A small image autoencoder, trained from scratch.
Model: 48-pixel images, encoder arch convformer.
Rows from block 2 of the encoder of a small image autoencoder, named by matrix and row number. Rows with one number belong to one neuron. Each number is 500 + 25 x the weight over its row's rms, rounded and kept within 0 to 999. All counts start at 0. Numbers have three digits each. After the name is the row's rms in percent of the matrix's.
After each neuron's rows are labels from the 100 images, of 14976, where the neuron reaches its highest value: "patch colour" is the nearest of a few named colours to the mean colour under the peak. Only what is clearly more common there than usual is listed. The data: numbers of one to four digits printed on busy colour backdrops. In brackets: how many of the 100.
# fc1: MLP up (encoder.blocks.2.mlp.fc1.weight, 320x80), inputs 0-79
# fc2: MLP down (encoder.blocks.2.mlp.fc2.weight, 80x320, transposed), outputs 0-79

fc1.65 071:531469452512524508514457538513479494447460463493495528516499485477487478536487489479519528476491535460469508496496520515540505501502522500536513537481504501494508461506522478498507460498485538502464527488518522451513458493483449518529505461
fc2.65 067:518472556510484507491532486495522508567525508477498480494554532535578499477487485514474485491511499562485500463506493527514511473492514470495518467529496524460486496524527509485503549498489508510534531476488494532515529489513503496526515506
patch colour: grey (50)

fc1.182 089:527477445485526501512520513497483542501495514522510508463518500548488486500506451511529456527509517501507559510495528494532448525552479481531494505511486460499485497472516487515467525543520492465507486499468497521514469504500498492477486434
fc2.182 096:496526549512508493496466482551522461512492547475511514517514471504497508489486519497466509478510473489531450427534473469512516498487546499494505502519533522480503534536520484516523518461475533532473511517540494495488527505545502532492499518
patch colour: black (67)

fc1.96 115:504476485488490476521487506490519492510537503493503507527549469501478505483463488543487523554485531480458476464510515497496529426488485544497498489505502517489530522516520520461480512494512509487456524551524464444473456508473498497521502488
fc2.96 082:502524497477503493506506490460499475469515520485472515496431516515541476527512509430513508495486474465550543527501464441491504531525536512534513496518487488524479503505495518514487467480446500513521473479520526502548499490473506508479501512
patch colour: grey (66)

fc1.283 105:488476503500550525474498478512471492512460496532487464454439520466520510518538496499516500528502470498493519503504442509512509525455507499475468485484517522479535458488492538478510512447509471539488488483511517540516508443483503497487489478
fc2.283 066:506508471524457491532507526530560517503542530484511523509522455554493479467485541472516482512493517533505504473487577512506454496511521476526521512485538482491503506516495476499475476515477481506525489566505489496496465497519516518509489494
patch colour: white (33)

fc1.289 113:498506451477480503484520490496483527501437563481542498478508511528517497484459468486511517486520505550473513440519459516527482526517470502508504478487494464503489501519479476505506519463481441478481503463534512499495473486524472521524487486
fc2.289 124:514504471517506505510504518428469482533510452500505492505488442503530535529497466457505468508498481485499554482545517447490475485484492505487490497513490484519491503519478486500504490541461535488499478510488538517497514469521454468452495522
patch colour: brown (60)

fc1.5 114:503509495428491515536521508510487534523519480488488538516499491501472551469499485537511555485504525486494502501460502512513523494506536519503472492488478488532499499527503481526519496527525508491554543499485492439510452496513533477558505531
fc2.5 140:503517508557477517504496535488513466523516499504497529480442496484499478505568508476498464567560468475497509514528484530507505451542482498532497505500538496483520490492493492531507497492472494488526495523509546534502508539517535497502513515
patch colour: grey (57)

fc1.32 085:483489500528468511506488515494477530526525518488484524517493527500489570500479502488491518495488514529509520499507523527468440483528522498441502513497457508511462500476506507490473528543502503568441483473523488510527501495547488499548510489
fc2.32 069:480570466499510494532552521509495495472509496537509478488505459505542478497527493525480476486481490459487510483481477480549503524470461521538480464484520466536510548539513501502472480498509495495481554450516521511493476502489515503488481492
patch colour: white (45)

fc1.236 122:510521543484490469504512495468486491548509482509478535444528508506487463512548483519475508492454513496458460444476515494497476505493518521544504494458521500522539492479529503498475477478498494469493485479483507507454540465494489502478478449
fc2.236 100:481510500531476532509511485509525561518515520508475481488488488513487538533458510474457511456500518464527485509558518527484462549494472537505484478502485477513528500507462500500467506501521445483499459485530486503513477489503507464457467495
patch colour: grey (94)

fc1.155 104:499482457488525489471484523458487468528500536472501471459530482482489495506553533523503532498481490528522507481478498507472517459504517462528493527474496495530549480442485441493469497486476527499491478481506497501515479492515512507557519538
fc2.155 121:478469485488470510493453487547507499473490488544556507505533518491513469499488510486469525511480514458520477500500494511485514525496498513494496477517480548502503520518531546527535439484514487518535552488460517478479512486452526521471522468
patch colour: grey (54)

fc1.104 082:473497502474473482525514492471508472539491475451486529492499540502488511519485534494531488520497483489492502562513525542468495500473468522500494509529459500523480512516550459515572489532491506500486494523470516479468456518510519485508546523
fc2.104 095:535491487550553514509486519478487503458485556507518506515524510527522498515513424536501517527512511480496524447486484478527534468520546510475509494509503502481522540482507541511487510502498489489529502454542516524527511498469477505497472516
patch colour: brown (56)

fc1.24 114:543504520525513484442490532533481539457509495538482528530510495506476490508509526494477492517490457480533500502491473462461514491475477541514537488527491527494514475502500519514528495497440557516512522487516507461526492536509503515446483517
fc2.24 090:490526498494479501552509487468494448523505508492514526484471590477518535531489453488531545497537549486513546528499525494499524496546478500491473491510483497474484490474479497507494484495517481506499539468512468513530501508494489471512533489
patch colour: brown (87)

fc1.315 086:545489478500491485515459505459469480507548459449486527485483530520478508523476479542516486525480521512494509518485515511473533522476472515493479481507517509510470518487522514479572451524490534505500544533484485482492525534508507519505543523
fc2.315 092:481510531494539491504554507519537493508473543533506488524519499520519504493527498480478527530506480491519502467496472467521484478495521479524490501496467488494514550506532464531450535450484481453502506452537531496506442485515466495493476493
patch colour: brown (57)

fc1.286 104:534499506450505493504495488501476501526486472463499503481497536510479488510484553504513464486508470536458520539465503532506468506513519476498537471508500518544501539490509494493511514508447518487511493506512564520501429476526532507507550512
fc2.286 075:489507503557542508513526482520513500505483517496509519488514515504514481495544451519479511488490514489506468484490473483518509493538498547524465494472535498540488499464498524503444496481512504529546458498461444487519549527498467528519485539
patch colour: white (76)

fc1.170 090:503517444484508470511459572501526510540558575472491490524467501512490516492475509496515475487495522511470495510477510471512481511512505505493527493514507503497473529488520505461504537458529454514506461516485490473478478514463493509469494521
fc2.170 084:469481542484498512533516469483492489488491418488485500545483485502519492499493543486474502484516516487483504512536477569516491515533480511519484535533524488519480489530497445507504499517510560445500478473454520493485517485504506489483514504
patch colour: brown (49)

fc1.103 100:481507490472530484464503496506499521521531539495513427487531508484502523491506492493525566516495505497498510538517460479504454528457448502501497478502469504465505466480472528516529499476507443518548498521461519525507478491493518507526509505
fc2.103 070:503501465482490501531485506518516513514494475530515565490449499506505510543507524518484447495495452511498497472503541499487523476539521485502487494511562512543488569526544480473474526530518482467476467502503470485497511488506483506503527494
patch colour: grey (61)

fc1.250 158:490466520493460494486481509475481516517547484508494442482499460542516499460492483535513524518502501538491490485480514459545537563511466482505471503513536517485492489492493504504514517513488495505528486482465507534537513469455515543493468543
fc2.250 095:516545454502487489495519487519503493468489539510504542536500480469488536547516524477518462484493500474525504491545540515476488459486539551507504528476498506490527552515497518497468503514505498516487502536508492475488484570520483484518526462
patch colour: grey (52)

fc1.94 084:521476465503499461527486503500496513518502490441522518501497501474496533543463530519539503480480524527489491504497517519510453523488483497509510514516506541494496525520537517531516440490500511482518560519445491470493468519531497527534522552
fc2.94 095:502511555512501485530503526499521486539481486513493507515533508541499490475530469482433530513498468456473513481491482515539541484529488450533482484478523475478505503477520468512515535471521516487534449495504541502515531470513497516513472477
patch colour: brown (49)

fc1.192 092:498475502447499488512512473493546547478543479535512533476472494504517499463495497508555495506503532537480485486511522499527472513490471460506490504449524508491521515487496525471506533502482504521522504449467510496539476506506452475476468447
fc2.192 113:484529457562475515487516466529471464484459531538509462500561533482494495489552464484493520481488487514515521493504499489507494490503526513502488521498515464523488530507529519500495489482488473498462492488473450498436513504480487469510522539
patch colour: white (95)

fc1.13 109:474480476518462480532521473423491494459478503498478520513491488455511515503487518516500528535537521498509501519473502516460485485480455517525498506523504539522509555509537488496510458480511526483518451517471513520484455513506515483516521457
fc2.13 148:510514517518521564504488488506507501461490526502506517511511516488517527505468488488504506494518539520477524521524475502525471484540497487505566481477493443511478526545507511521525523478497498429491506472556507529525482458500517514466491534
patch colour: red (70)

fc1.97 114:473427515498477509474496483525515522484484519538537474481465548494499499533505518486513494482518512512509498552535547489494500496530501495423501502458490525512486480472535516491469487475496521490496447473487497501498509500554505496475472518
fc2.97 091:471486514515532489547543494469496478496524478459494504488450474518528444515483490499497486477494495497531515502513470499492503484510527497492481554504504483502498498494512466467536496519510470496492443482486531446508508519446453443500517469
patch colour: green (37)

fc1.254 084:495517479528485507533439469478553466461500513472453466507478488510548481480533498498525499533501476476493534481511518489525462508499459517510502524493471543508505508451471499489515490544521498541497492499463521502500473523502460470512512528
fc2.254 071:499502498507497478481490492552464518513494515504506502430516509503493522535492469524523465463526531466495462479512467487466510536546497488520494485509559485528515495530527455485501494452511500476530465528523457463495497475513498523492476487
patch colour: brown (50); black (49)

fc1.43 084:544501550497531511446516522544459531488536504518474508529515495474489470487544525492473528527518493533511478468460469457506512488460519498529525464496502479480489475474459503505516509496477525524511477501503521477488485525505511563479495490
fc2.43 088:463512492485480498553482520469515455516497528502536531475460519511505556482493469501510531502522520473533497547548567515499475518529469491500472506491505515511493503506521499496481461517474461491524521479507506491524513476487479448534523473
patch colour: orange (61)

fc1.308 102:479482449506457481505505510509523518516493497496488510484456489462485507489478504484509512469533448517504450492475461520482472472506485444497506488474522497487492449504428473493478519494480480497513508500457537476481489517516504488456508554
fc2.308 111:522510458496525509460493497533456465532519523508524478535549492473478508541488512472536497480485514508473541495552530481503507500506534519489470510509503543544485524475501529520508517506504497464448503511490486488500472487492433517480468499
patch colour: orange (41)

fc1.169 103:502537502511512517505480495520497465468472497472484510462490523516506482514476538528443483539510504507493479477533492502475507518490436477488473481467531490460490514511524503492504446502542470555540502507508487490457483479518529457533483524
fc2.169 084:521463481497501452480526504504467516494508520512487487527526511474495466516486472479542501466499472486480513514467485519515467473509483535495544513534487543520505507469513467519542504509464561496475502465478510519542490514528440543492524489
patch colour: brown (72)

fc1.132 111:506467525480502439522491479454500506522561512506511483480504484513525529502531492539496500517513497460505472515490538498464469510494477501523464512494529495496533539521493495537466461523508537524508487548495529493440498518513524494480546472
fc2.132 095:527530476487504561518497476481461512456506506468485483518472496475516494531488504498495508479430542529489556539522447493476518458532476494529524513509480458516496465524518534463495513523497508478507494498500527504486514526493490506478481470
patch colour: blue (35)

fc1.260 101:477506490469451506486531490462513465530438518473528535473504483494494527467466514530485476473516485468519495531505522483536526523517489491515506519471491498509506478478521462512517478549513495495493546488554508472511519487525500481563529505
fc2.260 134:549467496518503526431494496501500532508462445529512500527541492509491479536503459506488517526518474533476536498511474482458554503494500488496496484523514505500523484479505495504470506442508462529499492481527512511484521441495532521475484494
patch colour: grey (50)

fc1.314 098:536465502461495480501486523495468500470494462510536513505522492537461463455510467501484521483510476483474517535511507506509477544462524476485528513480530546492476503505525481511506468514535498500490502521501507489555477485529528551529488441
fc2.314 086:479501495529523510530533498496529530503493566505480513490505544500541513512483520509496505525494497548509476427513516514503500440512510469510498483544485480501485500484487531522514548503488480469516502474505498503451501493459487447525529536
patch colour: grey (49)

fc1.237 104:481524502474484457482500515535509507530448495514498466502498530488499450499486514499465524522489501456552471524464506531507512499518474464450449472463548545475482462501509531510474493491495500519527495495509475488490500491497442515523510504
fc2.237 111:529495512503490469487480505536488497490488462496505502513531460517479521486495476489500477492471463512442506477538502457514533537460519490503515532528465507421497502516497502498500498508519497483454563489468533549492507496483525505464493526
patch colour: orange (45)

fc1.115 097:515507515515515469472506498493462509498468435496505461539480512505518486510512528515528499482530482507489468555516464523480495538490485508464505487514545489497514483531480500488520437522440518536511513504511467487512526503495503544553513470
fc2.115 076:472510508496504513517510491532539488499521503502475545491475489524493527480524457463493494490514497458521497430472523504527485527504478475542507523484485508493437498515542483473485555493534488450506523485491540495505480525522471480495546488
patch colour: orange (85)

fc1.211 089:508500495548481499515449496504456484491543484527505483473467511492495464500483514498554509495509498516486527468479495488468535544544490528490521484526521478488473496480509516518502487526419518492504520521532517520506489549489472522501553474
fc2.211 072:540456525466522519515499485553504498497457497455509523495537511513468551516471507488489530501492516480537496532459492463537479490508499490475487462485489527498489477535485490452472515468533491485500450518485469466525486492506500508512503550
patch colour: pink (43)

fc1.98 086:482489512463521512508494487448487482449454474493487505462477505485521487501546488530458520498508507488494509525513447490518490480478494469452463484516499433482509504470529487509493459527496541440514518500486519483473506521469493508527520503
fc2.98 115:547539460526484510525520516507505513519534551493490507511532550553513518522506526468525473472516516491483503484558505532523486489543518554478544495488517504508511507514471458523506522494499492500478499507521472521537465519549504501495486510
patch colour: blue (49)

fc1.33 090:506501492480477521492518477473487503511484464498469511487469505491465510489458473484524482502561517515438489536496538488520484508525515488478530492462519523522474514514495489468502515475490471513522464440515520568510500430503523498513502499
fc2.33 087:481500501535495483505473501562529501461481545489508457486517521506519502449499469502459511513484490477519470486489521486502467482480479530536485524513477504511526487504526530494417499476528509506444510469473455493492499514496466480488494529
patch colour: white (38)

fc1.62 111:534483472506515504507507481486529516510556512534483485515481526504485454459524486497509527479557518516520472451451496472499499526527484462484509491460522510491483468540523478496467514506482530506530466471480506498479470510535463492542465509
fc2.62 106:509472533497464490527517516495511502473502477526526493474507460527492502508477458497523484489470476464481478514511541529496515514452530474482488515493458510501539509469491494547479497527552473473432515470482471458525481464477492488480495476
patch colour: orange (52)

fc1.11 092:508522523510484525501496508457488474499468518482484488527474501491498533489491488487497526470501512474521521505475516513466521532503494524530501525476451507495492482503475544501524527553514452543487501492523476494505495437465561451496548464
fc2.11 076:477476528482485545517543483485518492511492477523493483490433492508514450453488493543508511498484514467507486468497490500524518505528520480509526501454549519505504486455422516499506470463540511485494492483482517520531529481481532493488502492
patch colour: pink (52)

fc1.114 099:509486546550543508484495462486454473522500467473492506475494535494486490502502490475544484500481488478474517487545478498533507513487486461480503551475511502498523499486515490513498524535443545510460496532488484510524524488548516486551527483
fc2.114 069:445532484527473521516542487508527512521486501546484498516484500492494497521488491503511490515492503495506504493476481531439489537496498493571491487514503475443495479469458510512457500470536492532554521512484468529480452489500469500518475493
patch colour: white (64)

fc1.288 107:472475501480500539482517503566501478507515520546515484460506567511466498485464506506490443505511516464478481541484512464523539512542508480474491553490503484483498524528514502486514529501485504531526485485480475501484458461509525494492496479
fc2.288 129:486499507487522519513514548484501514522480488513479523475516421476505515485468469474495490520501480539473474470530450512495467502488507524483537513482419496488494493477471478487492519524482485494486501477503496540533526467480488478483492558
patch colour: yellow (28); orange (26)

fc1.99 084:487524491527450503523495503516541494509526534504514489559480476532472472469448525501499490507469522495536492480511483503507497518486529503444490523486485481491515537520500486433513522516475460491447521501522480461478516538506473495470487477
fc2.99 133:468495507498535471521507505508526508529500493496441525479503547498490507501478500502501513484561530505468499520475503531494471485540497453522484488462505489520458488481521517506476511484514506470573464475449503515511485445464499503532515520
patch colour: white (37)

fc1.149 086:484490500446515477472468472496467468480504469476502514490490477479474477519523526516525493512465479465471478520479512508484487510502477482540506541492480501516438531496536490535532441493516510471461536509454510489519480531477504528505543501
fc2.149 118:475492493524489478552537525481525513559495524529511534480508490489535539476479529489499488475516463497501520463526491472522530481535517506460472460514533504469548512526517443481537513496501505475533496498495468474482540489496485474502508510
patch colour: red (37)

fc1.38 112:475453501514535479440480522487464487497536511531519535487477497544479531491489517574518502489491491483483521506483489466473475532501523509521472533484519481525516500496517508518542535470487453465499465500488517482521485511465508525479462490
fc2.38 135:516578469494478522565503516471531491508492482495483485534494475482561493499528511482462507502523505493494492487515523537519566466486510497485486448494472541505494488497477495519458480512523556511512511512497489496490513498498473467497516525
patch colour: grey (86)

fc1.92 111:510492498516511459482492524493483559519476540520480503471512480464480502481485446466527537508465539487500496507507464472496488516548484491469469495479511521415499527497496492474505519513468491547502521490476533510517521504493505475484461480
fc2.92 125:479469579485497516519495481551478494500517490488488514502467490506481511508529523496494470496528478484533516503473510544544520489461483530496495501464476504500471444479496501525515508473568518514504439506504465524521484529516488488536497510
patch colour: brown (65)

fc1.212 106:491464466516509515521503534523495514512525521515460462498511508519528518517522514503504535488485495494506494493502528500484495498516472498529489479491554494460559437518521488455460467549461468493482484507484454485463546507484483495516505457
fc2.212 100:513504518496462493489520463457478459477533466455497496538519466477463512477459490477504478493505517435495532518487499457520503504498518494476499503506505504498467521494458490495540498444504524488490485512532539474497478451503541531523521485
patch colour: yellow (34)

fc1.100 088:497538522546488526502515539528517490502481531517539482503498553492490484487527509494484498463541487526486522521459498494490519491523471482506468526483457508500501489499477491514467499575430483536526512495485457518481480500543490525487501487
fc2.100 108:508454486454508505462490519524492480511475503574523512454536468519481524477480480463487477474510487510466466478538503490502501504483524490478495480435464487506492521503479469489501520493537503483453509468532509499515469489464497509486481539
patch colour: orange (38); yellow (26)

fc1.193 100:503469486511496523506513489476505494483544506506481459512496525472509481485467491496518489448529515509543455428460506492475509517499456475447488515459540506500492469535542480504479523514476527502539500486515500491464486500540479477514477527
fc2.193 117:508521503483496478512523545502538473553500476495526478508495471507482510506533465480510501466497483528488524492554503506498508524465534475489505509487468533509496498463487492540495512567514507519416525508488497484507513446509467502484475530
patch colour: orange (51); yellow (38)

fc1.263 085:459500498458494517481501529526527537537487484471521472517499480505508519523559472519504461469550478479522488444507526554506514462507520491491486521489534510549505490483523482492477514511467547506499502455502493469536492483520501485478479514
fc2.263 080:516500494552489506478486497460466475459522484496483489519525479487500501474465464493491523520493484512497492573479476452505512493476474496485458505528472446482473497497512519477507533486530503489500468534485538527475544517482479543543488522
patch colour: brown (58)

fc1.221 092:512484512438497482496521468519500473468478489510508491503471478478499480500513513523562493503529526528483523506512474511498455519496527489507478497445488482495508483504442528485523550504475450526504477484494524546507509509466522472512511432
fc2.221 115:488473476573507518511508460528509516468535496534501470489514507493494475468506446523466527498500504497532499496469502478515483481520477450473485519529496448486482508509545482499439479467490528525489481517474495488463505474507477511517494546
patch colour: white (55); pink (43)

fc1.120 080:514508497452498518504507460510498537503516513528474461475489474449470479509524480483498478479485501508467520492502571486514460502499498454477507465506497523509497499524482514441486489498499454512535455506477510541527516458481471484456507526
fc2.120 084:516494498547468497505520468494485478493491524527482439489494508525539530463506479485490491519514458531521494529480471509518496494472515553541497530491521494479523522490516490439492494506487532523418492497491478511449471479493495511498502528
patch colour: white (49)

fc1.10 094:477529452527462518519491492562507493484481501538493496484477509490462529484501489459514529515557497482510498484494484478536493470517536496456470509493477497464508474517517487495458551484496460521513540499512471535538498493474515495544483478
fc2.10 107:559482544460534461497471482452483501498534495493501504489525496473564469489481463526467491453463525476505510484504549537473513525480528507483508485492480510542511510503464513480493469506533490495479464486505516463500490502485500465479483506
patch colour: green (59)

fc1.222 112:466534538571523520494511530470482508496459533500505512504514471502470524468494471496495518473517499488530516453476525503485526513519525490509474523511552467491519570559490494452500510500512507515504463457522495506493514501480484491494517512
fc2.222 120:500498445482480472482527466520525532495567479511507532523540499522560521518516486470493499528500559506529500494531503471504513498496470514451483524499484501510517504525532491538532517533470523524524533490489508499530528497492489509449487516
patch colour: brown (86)

fc1.255 079:536541505489502435522497553468489498506544505512517503503516497498487493489504492467509497524485517494463476526525507445485509473493519521486516522504541477493504533512496512507518517510520529458511490511525444478469437519504448542512533481
fc2.255 073:458513489480523525484516462498532495512459498482461492478475516509520500544498516511490541457494486467510479460506570529489542472494478511552486497479491478525541507524520495521491484480502482514466510511478553491512513495520529449471483521
patch colour: grey (60)

fc1.252 207:549511516511513459438460519554515534476518516533481520515497484516485532495527535485496506511484457530542489485486510496500504475477498528502503521555482539472504481512499545517527523485451541513504522513516514492519504516529523533501461503
fc2.252 080:474521500509506505577521511515500422511498504497510513501463557494512498508493455524520526511516538464487540543529509495520511518531513502522464496510493508507458497481509504531492466496510481519517552473499475510541505499495481469501548486
patch colour: black (93)

fc1.9 105:468442482501524526473490513506477493491522510544495512469485532490506512488473470502513489498476501544473491450513519508491534436467484554504489470518517512487499444485506499468484498472492494522493517508489491517501503534413494515488482525
fc2.9 078:490521515493440486544482477488506503494493550455489487529482466507487527502523516469540489510527500462539504525498499463510472561538486475495472514475530480532516552557512508486495507516514490488516460528532485474490481502519511475523511507
patch colour: grey (79)